Weights of a small image embedding model: 10.9M parameters.
Rows from block 10, named by matrix and row number. Each number is 128 + 32 x the weight over its row's rms, rounded and kept within 0 to 255. All counts start at 0. After the name is the row's rms in percent of the matrix's.
# fc2: squeeze-excite expand (model.blocks.10.se.fc2.weight, 768x48), inputs 0-47
fc2.646 088 [108  99 130 149 179 112 171 178 141  77 110  54 123 158 134 150  81 117 105  90 114 111  99 117  73 135 132 113 156 113  96  87 112 140 153 168 117 117 130 140  72 164  44 181 133 132 135 125]
fc2.647 131 [162 119 122 138 143 128 135 181 142 124 131 136  91 117 124 157 104 119 170 148 113 171  95 145  87  76  64 143 128 132 100 174 136 140  98 168  96 189 120 172  52 168 199  89 113 114 131 107]
fc2.648 079 [158  97 142 110 123  78 123 172 130 173 117 149 205 149 137 122 136 180 187 193 118 167  97 170 143 108 147 147 124 101 116 172 150 142 116 125  86 149  92 124 110  99  55  92 110 165 129 144]
fc2.649 058 [105 105 135  79 103 132 133 134 134 128 126 125 123  88 167 168 149  74 112 176  88 112 132 138 155 135 118 163 151 113 156 133 188 124 133 136 212  74 131 188 185 124 155  67 126  81 123  89]
fc2.650 070 [127 125 130 171  78 194 143 104 204 151  86  84 132 125 138 101 141  65  88  72 132  91 135  97 127 190 103 140 178 130 157 141 118 110 130  87  93  89 110 114 123 112  85 127 137  92 108 115]
fc2.651 146 [123 104 142 119  85 121 159 117 131  97 131 126  81 104 130 129 123 126 165  29 144  96 239 142 112  93 140 123 111  84  59 135 134 132 143 122  83 118 114 148 140 183 143 141 133 152 132 107]
fc2.652 057 [114 133 149 118 134  52 119 112 150 144 106 157  78 138 142 111  60 131 132  61 151 155 119 168 140 159 107 169 169 198 126 102 129 114 112 152 155 160  98  99 137 178 138 104 103  78 167 175]
fc2.653 158 [134 135 120 162 113  55 119 128  79 147 135 101  68 132 136 228 122 121 131  91 118  72 119 115 151  92 146 133 110 129 120  49 135 109 136 134  81  87 128 150 181 105 119 171 106 121 111 146]
fc2.654 142 [125 125 119 148 136 136  84  81  85 113 117 146  84 109 115 176 142 138 106 108 141 117 138  80 132  84 130 127  87  41  64 155 108 116 101 134  42  86 103 116 112 185 130 163 112 108 109 145]
fc2.655 046 [161 152 149 177 116 156 112  52 146  99  80 120 173 102 154 146 164 149 105 100  82 138  92 125 185  95 131 150  76 150  93  93 179 106 129 113 146 105  99 152 108  76 113 116 150 159  75 130]
fc2.656 097 [147 125 155  77 146 129 201 109 136 122 140  86 139 102 157 151 129 193 138 119 108 101 135 111 118  73 146 110 142 136 147 125 122 129 132 157 169  37 144 113 107 181 175 206 138 127 124 172]
fc2.657 051 [134 183 155 131 157  74 131 122 102 129 132  98 141 166 160 150 126  73  93 111 182  92 140 150 116 182 112  88 133 112  83 140 140 120 194 154 129 141 181 176  66  90 120 139  93 149 128 179]
fc2.658 107 [121 111 110 138 114 146 146 160 132  56 145 173 123 113 113  93 146 105  77  88 136 157 168  67 158 171 119 115 121  77 172  61 112 115 142 145 193  85 109 100  84  98  86 134 107 126 114 106]
fc2.659 106 [171 130 111 154  49  53 137 129 140  81 158 140 160 115 134 143 127 123 132 159 137 124 119 222  97  83  80 113 115  69 126 138 129 123 105 123 148  98 132 144  95 181 178 151 129 108 133  97]
fc2.660 054 [120  90 121 163 170 141 139 131 142 128 130 150 177 126 183  85 103 120 121 148  90  77  99  92 149 172 196 151 100 151 112 102 168 107 106 182 159  79 129 175 119 108 102  97 146 150 113 200]
fc2.661 098 [160 128 129 146 129 105 123 181 112  49 131 166 162 161 131  91 126  65 111 139 149  72 148 141  97 156 153 138 127 168 180  96 160 122 132 125 160 176 133 126 109 138  61 105  90 194 118 102]
fc2.662 054 [105 110 150  16 110 166 106  81 149 149 137 173  90  97 144 133 154 163 151 150 134 157 140 143 155 109 122 144 144 118 176 148 153 138 132 186 175 142 133 116 184 107 176 152 122  75 111 140]
fc2.663 185 [ 81 152 135 158 105 193 119 172 111 145 136 100 167 155 119 153 142 157 130 131 124  89 152 165 120 117 139 132 118 174 170 132 135 131 109 126 197 175 110 159  53 204 169 184 134 131 149 126]
fc2.664 050 [129 156 127 157 102  95 128  91 122 109  87  97  81  91 113  94 128 182  95 163 150 187 134 183 126  76 114 170  99 171 122 108 130 131  88 113  95 173  77 131 116 139 139 188  63 109 118 120]
fc2.665 064 [141 164 151  93  85 133 214 131 166 151 128 157  96 128 143 110 173 130 186 169 137 125 132 157 148 141 113 168 127 150 109  74 167 141 145 129 193 105 114 136  69 129  93 154  95 191 105 115]
fc2.666 058 [113 152 124 114 165 108 187 119 100  74 110 104  99 120 137 102  70 158 153 179 107  95 139 100 135 115 181  66 160 114 114  99 157 161 158 119  67  96 117 120  80 164 114 118 131  90  96 186]
fc2.667 053 [125 144 161 100  78 134 177 127 150 124 101 101 113 100 141  86 165 155  51  91 194 116 141 108 112  88 154 107 173 167 136 135  98 109 144  94 149 114 140 187 128  69 106  91 155 124 183 139]
fc2.668 047 [111 110 136 130  99 123 112 181  81 129  66  99  97 107 146 132 147  72 159 145 130 133  85 138  49 151 115  88 111 174 172 182 120 134  96 105 100 122  86 129  74 152  92 143 124  99  97  79]
fc2.669 062 [131 125 142  76 151 202 135 121  92 121 147  99 164  97 130  91 136 136 164 119 123 117 189  97 117 107  44 108 156 112 144 155 159 116 122 163 120 191 162  71  61 122 148 150 108  95 133 116]
fc2.670 098 [160 108 126 131  96 125 143 148 167  80 124  87 117 104 148 182 150  77 130 118 127 173  99  51 147 134 203 145 124 116 190  90 115 142 139 136 128  75 128 168  79 106 106 141 124  68 106 139]
fc2.671 167 [105 134 147 105 188 153 116  89 164 185 118  58 115 119 126  93 159 120 129 161 114 144 134 172  99 159 128 126 153 172 177 104 123 123 105 131  58 124 140 170 171 210 149 170 147 116 116 122]
fc2.672 114 [131 139 124 165 126 104 131  67 131 114 112 129 178  74 109 101 126  73 142 144 106 162 170  25 113 144 143 149 128 125  77  57 138 126 108 142 123  78 144 146 135 123  97 133 108  61 144 131]
fc2.673 126 [129 127 102 134 127 149  88 120 149 158 138 138  70 176 142 152 162 139 126  89 120 108 115 180 125 221 159 127 192 165 147 165 152 145 151 139 109  81 101 121 204 135 180 169 126 134 139 143]
fc2.674 059 [106 123 124  76 147 128 153 107 130 133  86 113 105  70 161 136  95 108 123 106 114 125  93 135 123 150 146 113 156 136 134  69 132 171  86 131 142  83  61 154  71 192 117  94 163  99  79  63]
fc2.675 075 [157 140 108 152 182  73  93 157 106 133 119 144 146 166 146 121  87 128 123 181 122 127 161 139  83  85 155 141 102  61 146 123 185 136 107 144 126 137 112 201  45 121  92 149 124 164 131 147]
fc2.676 068 [124  81 146 115 142 169 127 167  91 137 128 111  87 168 121  95 116 124 148 200  98  73 105 113  87  60  98 165 135 162 138 122 148  69 179 133 142 103  89 151  54 144 127 129 123  96 147 112]
fc2.677 040 [133 120 150 100 121 138 124 101 166 167 155 157 150 143 137 121 185  93 155 161 152  66 168 218 124 134 167 151 135 110  93 180 112 167 109 145 113  89 167 119 113 169  84 118  86 171  92 127]
fc2.678 052 [139 122 135 131  90 123 123 101 139  48 145 129 129  92 146 122 141 109 101 225 112  63 102 109 158 140 152 153 169 169 183 152 138 161 123  87 155 153 167 102  74  85  98 113 134 123 133 104]
fc2.679 076 [142  95 132 111  92  73 138 175  98  73 140 139 184 106 143 129 102 143 162 132 143  85 101 171 131 109 140 114 161  45 143 118  95 125 132 114 124 140  81 127  79 144  38 159 141 161 136 144]
fc2.680 058 [143 145  77 130 133 129 176 148 177 151 121 106 121 106 175 155 128  82 156 164 109 113 122 122 136 157  68  91 137 138  75 197 130 168 100 167  51 121 164 116 117 145 164 170 122 128  72 136]
fc2.681 088 [114 168 124  65 144 151 192 119  95 134 138 110 128 129 172 106 108 108 100 210 168 145 178 175 132 206 150 125 123 152  88 138 133 160 117 153 147  79 116 145 116 107  99  80 115 121 165 141]
fc2.682 152 [141 137 107 151 129 150 192  37 142 146 143 165 141  96 125  59 107  95 104 155 128 136 183 153 137 207 141 139 146 170 124 166 109 137 157 118 115 100 137 110 111  59 169 101 137 117 130 134]
fc2.683 210 [147 127 129  96 152 150  98 125 140  85 134 132 147 159 121  47 132 134 112 125 130  62 174 154 137 194 141 134 140 190 134 162 118 123 158 145 164 182 111 135 118 173 209 162 114  78 137 130]
fc2.684 102 [116 121 128 129 102 216  93 173 135 183 118 136  22 139 130 122 129 109 130  61 139 121 139 135 144  67 124 131 156 114 125 130 167 170 139 131 107 120 174 153 101 151 168  91 106 152 111 147]
fc2.685 057 [181 104 163  95  93  59 139 188 151 106 131 124 121 179  74  63 125 107 121 115 167 119 120  72 119 177 169 130 158 123  73 137 124 130 155 122  99  79  99 148 139  96  83 112 110 140 137 126]
fc2.686 054 [119 134 107 167 190  85 146  69 143  89 100 124  90 117 149 151 133 126  58  68 158  86 121 171 108 130 133 115  83 105 135 158 170 127 113 133 128  96 126 150 121 119 177 151 127 207  89 158]
fc2.687 118 [157 147 141 101 103 121 146 199 126  75 107 124  94 174 111 107 125  63  99 130 161 162 157 151 106  93 113 118 135  49 126 137 118 105 128 108 175 177 132 119  74 110 100 158  60 104 155 117]
fc2.688 062 [156 127 142 181  90 148 135  98 107 128 139 114 128  78 173  97  71 122 123 179 141 139 102  80 144 116 151 128 135 133 138 128 109  67 130 131 176  43 119 102 149  67 114  89  81 145 152 178]
fc2.689 053 [164 109 112 120 111 162 163 104  98 161 101 111 176 147  92 110 103  91  94 146 149  80 150 100 160 172 170 142  44 203 125 137 156 136 165 113 153 162 134 142  73 107 127 138 146 116 148  78]
fc2.690 072 [119 152 118 117 141 118 100 133 154 143  86 140 171 156 157  87 108 107 155 118 143 105  59 177  93 191 115 134 177 119 111  69  86 174 154 145 129 123 162 134  62 189  83 137 104 136 148 151]
fc2.691 063 [118 147  98  94 129 131 214 137 130 165 115 132 157  86 132  60 106 165 105 154 133 119  53  87 115  83 138 174 174 131 172 147 128 100 185  91 132 148 143 129 152 151 101 162  85 133 135 122]
fc2.692 056 [ 85 160  95 109 173 124 196 184 140 126 127 147 159  96  95 139 176  74  84 128 132 202 115  82 160 121 106 173 121 128 149 146 118 180 134 119 133 107 100 126 121 102  94  97  73 126  87 147]
fc2.693 073 [151  94  73 134 129 165 152 156 171  82 143  65 116 130 110 115 135  46 132  98 110 142  85 141 109 118 131 110 130  42  66 175 156 145 130 147 127 145 131 114  94 129 154  68 153 143 136 118]
fc2.694 078 [151 151 147  95  96  93 150 100  80  50 115 111 118  95 109  67 165 109 113  91 157 105 111 147 111  71 132 120 155 111  71  97 169 130 110 145 100 183 152 116  87 174  77 153 154 140 119 126]
fc2.695 114 [136 135 109 127 216 185 173 177 134 176 138 166 115 118 153 164 132 251 109 168 126 111 112 129 130 126 200 123 148 139 123 125 139 131 143 140 151 130 145 159 110 137 112 110 151 126 124 129]
fc2.696 061 [120 131 161 103 112 125 147 118 101  62 168  76 140 142 104  74 106 101 110 111 121 107 124  59 149 160 129 130 111  55  62  71  86 143  68 109 123 142  86 145 169 140 126 153 112 107 143 131]
fc2.697 101 [ 45 140 139 114 129 146 170 183 129 109 135 183 160 108 122 132 155 150 151 130 149 109 158 137 128 117 149 129 110  92  93 155 134  68 125 111  90  80  99  42  96 199 142 102 117 155 147 138]
fc2.698 068 [146 112 106  99  68 134  62 190 119 108 117 160 118 172 103 119 110 168  41 133 112 124 162 118 141 190 107 129 106  68  95 112 137 184 133 149 156 111 111 119  95 175 108 122 147 135 112 102]
fc2.699 171 [140 121 134 112  93 115 142 118 159 140 126 136 111 152 128  91  94 164 129 114 115  48 150 196 153  71 146 133 105 132 190  49 145  94 126 120 125 143 120 119  95 180  49 162 123 102 142 119]
fc2.700 050 [117 139 151  89 116 157 121 164 128 112 193 131 114  97  93 135 123 178 156 196  68 140  88  77 101  91 138 129 134 152  97  91 144 115 123 108 112 143  92 119 102  36 130 106 192 118 133 145]
fc2.701 052 [101 128 105  52  97 135 143 181 130 117  87  82 141  58 148 103 130 134 107  75  70  75 113  95 118 114 175  91 101  98 112 147 115 153  96 137 136 135 146 148 165 180 144 123 129  65 130 122]
fc2.702 115 [133 149 122  96 140 194 146 103  97  58 146  95 131 133 144 154 127 154 122 125 135 105  88 135 165 174 143 117 131 125 115 155 117  98 129 112  61  35 135 177  51 101 168 127 118 122  99 142]
fc2.703 152 [129 119 124 146 134 178 196 115  99 136 119 161 156  55 139 105 131 143 177 148 124 158 154 126 126 220 168 119 131 120 112  86 145 149 126 124 170 153 136 158  69 199 170 158 138 111 132 130]
fc2.704 053 [ 88 118 138  81  73 156 114 115 141 126  89 139  90  63 135 121  84 115 150  91  92 101 116  81  70 144  82 114 138 127 121 108  73 138 101 104 138 100  97 176 102 147  54 152 151 141 176 124]
fc2.705 087 [151 141 109 102  98 141  61  87 163 131 149 153  78 119 118 169 118 143 108 129 138 141 117  44 182  86 114 142 124 138 196 139 121 156 128 131 176  79 131 102  52 117 125 113 118  97  87 110]
fc2.706 052 [164  80 126 106 158 122 167  81 119 134  85 128 137 158 114 130 120 214 158 141 136 104 104 154 132 131 131 107 105  86 107  69 178 127  93 134 169  70  98 141 102 178 200 115 146 104 101 142]
fc2.707 087 [117 141 140 167  62  93  74  97 135 141 124 101 167 111 168 165 132 125  94 132 117 132 153  95 145 111 136 118 112  46 162 146 101 167 141 152 122 154 129 109 102 127 220 132 138  71 109 183]
fc2.708 119 [155 109 129 142 111 163  41 192 157  56 123 105 112 121 148 171 134  76 181 109 148 123 127 160 116 100 175 119 143 101 117  63 117 127 114 115 122 189 136 145  92 157 166 109 103 129 127 104]
fc2.709 095 [103 140 153 113 126 167 142 100 140 180 130 116 165  55 167 145 161  41 169 114 128 150 107 118  61 134  99 122 100  87 165 127 137 154 111 103  97  87 120 143 106 194 162 131 138 165 154 118]
fc2.710 108 [145 134 118 138 113 143 253 103 130 142 156 113 119  93 120 101 148 157 148 132 104 131 139  86 145 182 123 120 133 217  70 102 122 147 127 145 139 111 115 127  68  89  99 131 166 132 115 147]
fc2.711 074 [105 139 149 159 151 128 148  95 112 207 149 191 118 107 145 113 145 138 168 181 157 134 161  58 162 168 107  90 114 183 137 149 106 106 124 149  91  99 111 151  78 121 189 104 120 155 147 100]